config.yaml
model: "image classifier"
image_size: 48
crop_scale_min: 0.8
mlp_ratio: 6
layer_scale_init: 0.1
parallel_block: false
patch_size: [4, 4]
init: "torch_default"
optimizer: "soap"
max_precond_dim: 1024
adamw_lr_other_params: 0.0026
epochs: 9.2
final_lr_fraction: 0.1
weight_decay: 0.2
Rows from block 6 of a small image classifier, named by matrix and row number. Rows with one number belong to one neuron. Each number is 500 + 40 x the weight over its row's rms, rounded and kept within 0 to 999. All counts start at 0. Numbers have three digits each.
After each neuron's rows are labels from the 100 images, of 14976, where the neuron reaches its highest value: "place" is the part of the image that holds the peak; "strongest on" is what is common among them. Only what is clearly more common there than usual is listed. The data: rendered scenes of toy objects such as cars, trees, mugs and chairs. In brackets: how many of the 100, against the usual share in percent.
# fc1: MLP up (model.blocks.6.mlp.fc1.weight, 1536x256), inputs 86-128
# fc2: MLP down (model.blocks.6.mlp.fc2.weight, 256x1536, transposed), outputs 86-128

fc1.25:487582490506447452503536563480505472466510589511452486604492510454564560546532534484540503553614486564469465467514535571512462507
fc2.25:524501451509530515548508530567528545495507456461455515475565509546518478542477487519487545536459454456499543456516564489504514610
place: middle left (34 vs 11.1); centre (30 vs 11.1)
strongest on: yellow object (42 vs 15.8); its colour: yellow (25 vs 8.4)

fc1.410:562602475462532499536508532512514517484520543497436483468462454477493511541474539501447510421562549515510535490463525516547552514
fc2.410:459478490443505489566518490459482506448547485522502556412601523517403474631518508427510514546529493539498502499509457557466513491
place: middle left (27 vs 11.1)
strongest on: count: three (63 vs 32.9); yellow object (44 vs 15.8); orange object (39 vs 15.4)

fc1.16:475556553481462491531519528572520506479475523520501453502486485519504564462521523519494522532560562573516482519497506494571505506
fc2.16:508458538538544483516505470529475498528490481378504517425516489507516523491550522466468523532486463511514554450508434469510498463
place: top right (31 vs 11.1); top centre (31 vs 11.1)
strongest on: green object (36 vs 15.6)

fc1.52:476522502510448469509452500509495507429447507438518499490432511436568538524487467493482544447564467500531500510497575441503489467
fc2.52:506499528476510524474517451464487489582501489506502504488490544512486528533572514539453466490510581504509562450535526537528514545
place: top left (28 vs 11.1)
strongest on: count: three (69 vs 32.9)

fc1.309:493501517568502503473514526458513460551492541451500473488463510458549515581471517550543505470524541534513492556518551404470535516
fc2.309:543485491404468508511476481505494523564465546473486490420503469575545478482460524536443540506471532500471473496490538540498466539
place: top right (35 vs 11.1)
strongest on: count: three (63 vs 32.9); white object (40 vs 15.6)

fc1.670:549558556438434550524496542512492453469452526428534520439430559402459527510504562474543512465489542492506434480429501491489517457
fc2.670:438477515535442474510517510467494409456530517499534439432532474587466540549564492543504502537480534495472454537503446542519499495
place: middle left (32 vs 11.1)
strongest on: white object (47 vs 15.6); its colour: white (37 vs 8.4)

fc1.742:511523500514451477556418544529491486428518469507500462534314413485514548536457440492541494414496441443508549536514438513532464463
fc2.742:491487482475467576479552497489483520609476555494503537497592552623512494474539461460442513516481495500547508437523570447462536494
place: top left (29 vs 11.1)
strongest on: count: three (66 vs 32.9)

fc1.703:496448481519543482494577481513470471577522524559498494434676483515437486446450397493480490469457493548476497560573449380472511545
fc2.703:498511460498441449460509514483482446527516460497477543491434498341541507598509517501486464505484589487524537492493414584563511486
place: middle right (29 vs 11.1)
strongest on: white object (38 vs 15.6)

fc1.26:508465474507477478502554427478472491511499468454531523500636554422570494457507428539499540468532453492466457473576550504552514565
fc2.26:532483504475461509577494566560515569502506467476457564476408437523489512576589498505520494475549525452514515423431466488506491499
place: middle right (39 vs 11.1)
strongest on: blue object (45 vs 15.9)

fc1.168:536464558566494485490555435540510462528475484449478569493428447463598573516531437507554535470474426508513539502550452517535491543
fc2.168:432446483486525468533483520416489621550481517514505475445470538556454461532487520486552477523469596493512498460545506465497484384
place: top left (28 vs 11.1)
strongest on: count: three (62 vs 32.9)

fc1.398:447533474537552469449513503512471489427414515505490480473452548465554504480466497504462430517525548460515570495458581535556518459
fc2.398:426498503405517537552481509486534585413455514505485588521540553507497506475518510500503498498540421493495510471500564529501458526
place: top centre (32 vs 11.1); top left (31 vs 11.1)
strongest on: black object (38 vs 14.8)

fc1.275:527496532543480524538449498496529514461506484465488554456526526532551547466511440458513476502475461525486510524658459471461447533
fc2.275:419498496490495444498443542449506539547524451569543454466440489507462505520432519477489510512500550545496482569511458483532535488
place: middle left (27 vs 11.1)
strongest on: purple object (51 vs 16.2)

fc1.417:477442539500525525506497565448477504468523496501521487466565412531419537458510493505468445467501483522463470474560437551460538544
fc2.417:477508507508504540478539492451478459488467508532551559471501545410486511535454470573550497551510475455471430514489582468492465529
place: top right (31 vs 11.1)
strongest on: count: three (63 vs 32.9)

fc1.464:524522563565533506475504489533549536439520455470521532547471499547563490546493506511528530469577571459495489522542494456548572477
fc2.464:540432505515566463525495504427518482592502489488500542424434518528478499577438493526539446556516491514522517511482498549499474518
place: top right (40 vs 11.1); top left (36 vs 11.1)
strongest on: red object (37 vs 15.9)

fc1.130:508503576484413511501611549541516443453538469515528524483500504458508533495539503537475527477539541488472489531514534468581582517
fc2.130:474506564455510500527521475507445506412434392464504439449626515467515580383541494491491499516492448518534509483542457530499512396
place: top right (31 vs 11.1)
strongest on: red object (44 vs 15.9); its colour: red (25 vs 8.4)

fc1.501:526530469543483538507561477516566495512516511459444511548553467522462456426557497509475466432494525504496473491450563479497497512
fc2.501:543554502522511508526496484571479502396495509534527434526554434520491484423519496490449477519460563523493452534501478629514510618
place: middle right (30 vs 11.1); centre (27 vs 11.1)
strongest on: blue object (44 vs 15.9); its colour: blue (26 vs 8.4)

fc1.755:533470502425493476498529512462509539487512472531570472504556501532495478414466461435404503511553548484493446443417577538487442553
fc2.755:416509499512522473541531477574523503570447552476494503513482506450453483557549481556556454455503468519520489538595496495517535422
place: bottom centre (37 vs 11.1)
strongest on: count: three (64 vs 32.9); light from behind the scene (60 vs 25)

fc1.6:485482516543416518490478483479512521506498494520526477499458486498491436492503461491439396471561552472456536479493541481501497515
fc2.6:403541500443512495576516481445508507417432575556512554525522504483532500502569517501488508506488529475515458557478599511505470454
place: top left (40 vs 11.1)
strongest on: hammer (28 vs 6.1)

fc1.602:483567483522507474475493530467498518480473501495452448471435488521546454485462527534483411453606564514502505547452552536507461522
fc2.602:473499498428573540573468487440512589383477553498489606519623516510466513574531496493540493515514424521506523516493547521512501445
place: middle left (33 vs 11.1)
strongest on: count: three (66 vs 32.9); orange object (37 vs 15.4)

fc1.358:542509527545488549486480507525509546458532535549537496542538508510477561433445514474500491419518538465482430464517452478458471444
fc2.358:524485512528436482472474474519475436395504502494469468467517457522498486440602498523451526527489551512532467498435553603513517616
place: middle left (27 vs 11.1)
strongest on: blue object (59 vs 15.9); its colour: blue (33 vs 8.4)

fc1.207:531470509490481463457454479546483516535519466471508514461443529443477582485462415502491464457485457541455507543522366454573519550
fc2.207:493491508520503472522524581455499507444532543468500484557529544614513516611481476505499533478505566475469552450493478556502478525
place: middle left (36 vs 11.1)
strongest on: yellow object (55 vs 15.8); its colour: yellow (40 vs 8.4)

fc1.208:513492564492392545477451437504539508533491591520537485532498476524490477444559457474475486451593535478436464446493548489456496480
fc2.208:530529470577543521488492515522484484403512494436485538447535454486435489517568535492501476491466518437564508515489460515514513531
place: middle right (28 vs 11.1)
strongest on: count: three (66 vs 32.9); blue object (43 vs 15.9); its colour: blue (25 vs 8.4)

fc1.255:537530511530466499502455478475466522533513481481474458479461547434543434478536496483440478476498530453483540464503587543512503495
fc2.255:388510510459430502547519499502540519436473538569519481505522471446515506491426500512535475480503509458547510532523558541532467525
place: top left (30 vs 11.1)
strongest on: count: three (61 vs 32.9)

fc1.597:502462527490567541537417522541496517518549541456558530502399494570426478460481488470454478493436501499489458478546555442529487539
fc2.597:456496440575494521418525493539497463496537472554516476468578477461510485530544468500527523506482514556480472427498601568502531565
place: bottom right (40 vs 11.1); bottom centre (27 vs 11.1)
strongest on: blue object (41 vs 15.9); its colour: blue (30 vs 8.4)

fc1.713:445479487569540526483558456478485546418482504471521479495494554453540481480552492509456484504494533426521557494488595534531539463
fc2.713:408518477384517510568444523505513575442457498507506541501521509477504498400504507491515461487519424511497500437502556530501501522
place: top right (30 vs 11.1); top left (30 vs 11.1)
strongest on: hammer (25 vs 6.1)

fc1.270:469563538503406421503483501553508509522563440514473469476429487469460508468521494580485537499507472483549486541462485463525595485
fc2.270:497507530470469476432540519544521471468455498439477504434556506441478542398490525448563583534463457574501556547545405459428524478
place: top right (31 vs 11.1); top centre (28 vs 11.1)
strongest on: red object (53 vs 15.9); its colour: red (25 vs 8.4)

fc1.308:489519537597477556516526450502575514438491513562508482487493456533518445462523420474474531505657564496524473465561574508527483491
fc2.308:520493469470473501536502498550476486528512513496493485478509510522456499517509493515490478458513575524451464563478534538508547637
place: middle right (31 vs 11.1); centre (29 vs 11.1)
strongest on: white object (35 vs 15.6)

fc1.467:495513409471485469499583537456494535438516481563524452538573523504417492426454466470521465491499509481522590483485436537488511486
fc2.467:629524467545477522516483465563517479516576443513463519445449503434497480509523510500496482493552501469518484492468442510486443450
place: middle right (32 vs 11.1); centre (30 vs 11.1)
strongest on: white object (54 vs 15.6); its colour: white (38 vs 8.4)

fc1.733:418541489503494474450499453512531502477487488455536487478522459538536533477526510465506499502542498525499557532520460453470461501
fc2.733:559521491533519511431508551565521597494440439508443581493511616514470484559496522498522550508479456461496552412507480479502431487
place: top centre (30 vs 11.1)
strongest on: count: three (66 vs 32.9)

fc1.468:414512477476497469453493533473466510465428525444532499471453501490523525467437491498450466483532518482525509495466553485556494458
fc2.468:499538512478510514553506480477525585419515561471495537517487551492479496530520525464531446522513479458454518453528508473493490439
place: top left (33 vs 11.1)
strongest on: count: three (60 vs 32.9)

fc1.559:560598540428445460538519555535526470434483538433501508520459523402506573503437579476527468490519537438480460491487499526486523488
fc2.559:460488505554434450501523549462497535460497400503515462481562515532474510567538463541510531530520538466514480531517490510527492437
place: middle left (41 vs 11.1)
strongest on: light from behind the camera (53 vs 25.5); white object (51 vs 15.6); its colour: white (38 vs 8.4)

fc1.442:649529506441485499489519486519525523501500562485514561439510508419457528565433491483531569432469471400547524488491543555542598455
fc2.442:389533495502392463580553542492517459500560562541503428474483499491485487523490499432469524511485478528477501584542486481471533466
place: middle right (34 vs 11.1)
strongest on: red object (35 vs 15.9)

fc1.656:527598533446443492435543467509468496465483573498497501537574587458481597521478502509553499489464507484465512468516486567549558456
fc2.656:541466512479433470571468497569483563459485518479524534477547486516505547397561540494522523444501457526544455519583548555492506494
place: middle left (29 vs 11.1)
strongest on: count: three (60 vs 32.9); pink object (36 vs 16)

fc1.431:472565491536436467470508468499461479502584516491458527522567509473533567497510454520464502560546427558507523523439536539479481483
fc2.431:555482431487586513535511497489509547396500524473481481468486476456511535458443500502518571553483532446493497530578441494557533562
place: middle left (32 vs 11.1)
strongest on: red object (51 vs 15.9); its colour: red (36 vs 8.4)

fc1.240:550443468533510499476527469497428510486472475436488496451469543416535490488533504498489511521432477480445521479489570503565537500
fc2.240:317485511402489479583507500490539526476464531567504475497425432491500504434417506466515492490502500465522478513497548554497494560
place: top left (29 vs 11.1)
strongest on: count: three (61 vs 32.9); black object (34 vs 14.8); bottle (26 vs 6.5)

fc1.345:553563485498554420485496533473453533487445494497459494523400497512551452532497472489474500488430510449518556520500567550529541450
fc2.345:331504487454422512558503472450537504391528548577510480476541484469516510498436518494484492495539528500504491513516507478501420558
place: top left (32 vs 11.1)
strongest on: bottle (28 vs 6.5)

fc1.622:524515509502456493462502503504500524443478521579483533510435435485561530517431432519507513482605499498465484515552487472560502542
fc2.622:503521564568470457468481501518486573559482499456539496517564585542465499574523519552504504505515575444503519475503522552502517508
place: middle right (33 vs 11.1); centre (29 vs 11.1)
strongest on: white object (37 vs 15.6); grey object (35 vs 15.7); its colour: white (25 vs 8.4)

fc1.39:465444522520402525497522466525506446495515478552494461473572499488475478468528482474447505547576540455554447480477571499483558509
fc2.39:526519511468515498570522461554476561498499468395490512460511486463451554521506543532571474444478472525488585512573475560552552504
place: middle right (33 vs 11.1)
strongest on: red object (42 vs 15.9); its colour: red (25 vs 8.4)

fc1.41:498584420522554486499550506518505519416469530491461525557420519531531499537524544526512470521545518579497525535508546523505475534
fc2.41:432505499421581533592485528503467511453472540476493532479613468463505499527480528490523507495486454480488500464505473591500441567
place: top left (30 vs 11.1)
strongest on: candle (38 vs 6.6); orange object (38 vs 15.4)

fc1.473:535507543457467464496487480525501476442496540551537493525362569506403540463479516500520489480441564443466526455488474497519583481
fc2.473:493477490511465500517513471509495511495549513469488510409655461578489525482476491531507544465519474468499467471471591516469453567
place: middle right (29 vs 11.1); centre (27 vs 11.1)
strongest on: purple object (51 vs 16.2); its colour: purple (27 vs 8.6)

fc1.171:453478425527462513486523490484512459511535517502473495521466432522578534483369528563521546465538512512545489508491518366514508533
fc2.171:511467517420447484503489527572506596557491565400462505422544475528507520517462498501506519487494569486497504532537466580524500466
place: top right (27 vs 11.1)
strongest on: count: three (63 vs 32.9)

fc1.571:490548583559514461472398472510541482485501447496534525532484536539529522580507532561529545509548574454490529520551586496543550465
fc2.571:547459519464516479474528555519504566511516438415506517457471493522508511498520468429516538542481468509486515473507523462469439552
place: centre (45 vs 11.1)
strongest on: count: three (60 vs 32.9)

fc1.246:564630463507498525501569528444504471481484521460478534500532543465482509582499557466563449467491527518527485467520437519537469530
fc2.246:433510523549415494501486498518519451361480504620524409527506459493424494554427498522487541505511535502472485554563437553543519507
place: middle left (33 vs 11.1); centre (32 vs 11.1)
strongest on: white object (51 vs 15.6); its colour: white (34 vs 8.4)

fc1.241:495519473461519499449486556485453479458390577469553478474459527491563497430494478472454487498437472496506527465485564500516528444
fc2.241:393526489449503510562476458485553583422491553493472503459481505480525500461503508521495438516529493457522530505469534532505485520
place: top left (34 vs 11.1)
strongest on: count: three (62 vs 32.9); purple object (36 vs 16.2)

fc1.762:559588520469521519484526509488514467470449521541439533518518554456564512575488530503596461483496509541475469461516444492495475521
fc2.762:528510555505439496551515509480505525454465492519530413528540446497502545503461502494494501479497491493517514550560524582541563567
place: middle right (36 vs 11.1)
strongest on: yellow object (35 vs 15.8)

fc1.377:599597523454495491514523556489488500489458569435520537518521500396495540577499516487509515454470521495498512460444485552565495572
fc2.377:410494529507472459507524508492534513493499483571486468476506508547458501569462484490520521512544581489484510559579472439524556488
place: centre (33 vs 11.1); middle left (32 vs 11.1)
strongest on: yellow object (37 vs 15.8)

fc1.644:482398451518509536529439483560507518572545570497523487541505511560489499555505462481521505462463484484493476509548577546553484537
fc2.644:490498423607542532468505478535497556427533494517524512501512517440505497454497478430524529513531543517487478372521576548502540566
place: bottom right (28 vs 11.1)
strongest on: blue object (38 vs 15.9); its colour: blue (28 vs 8.4)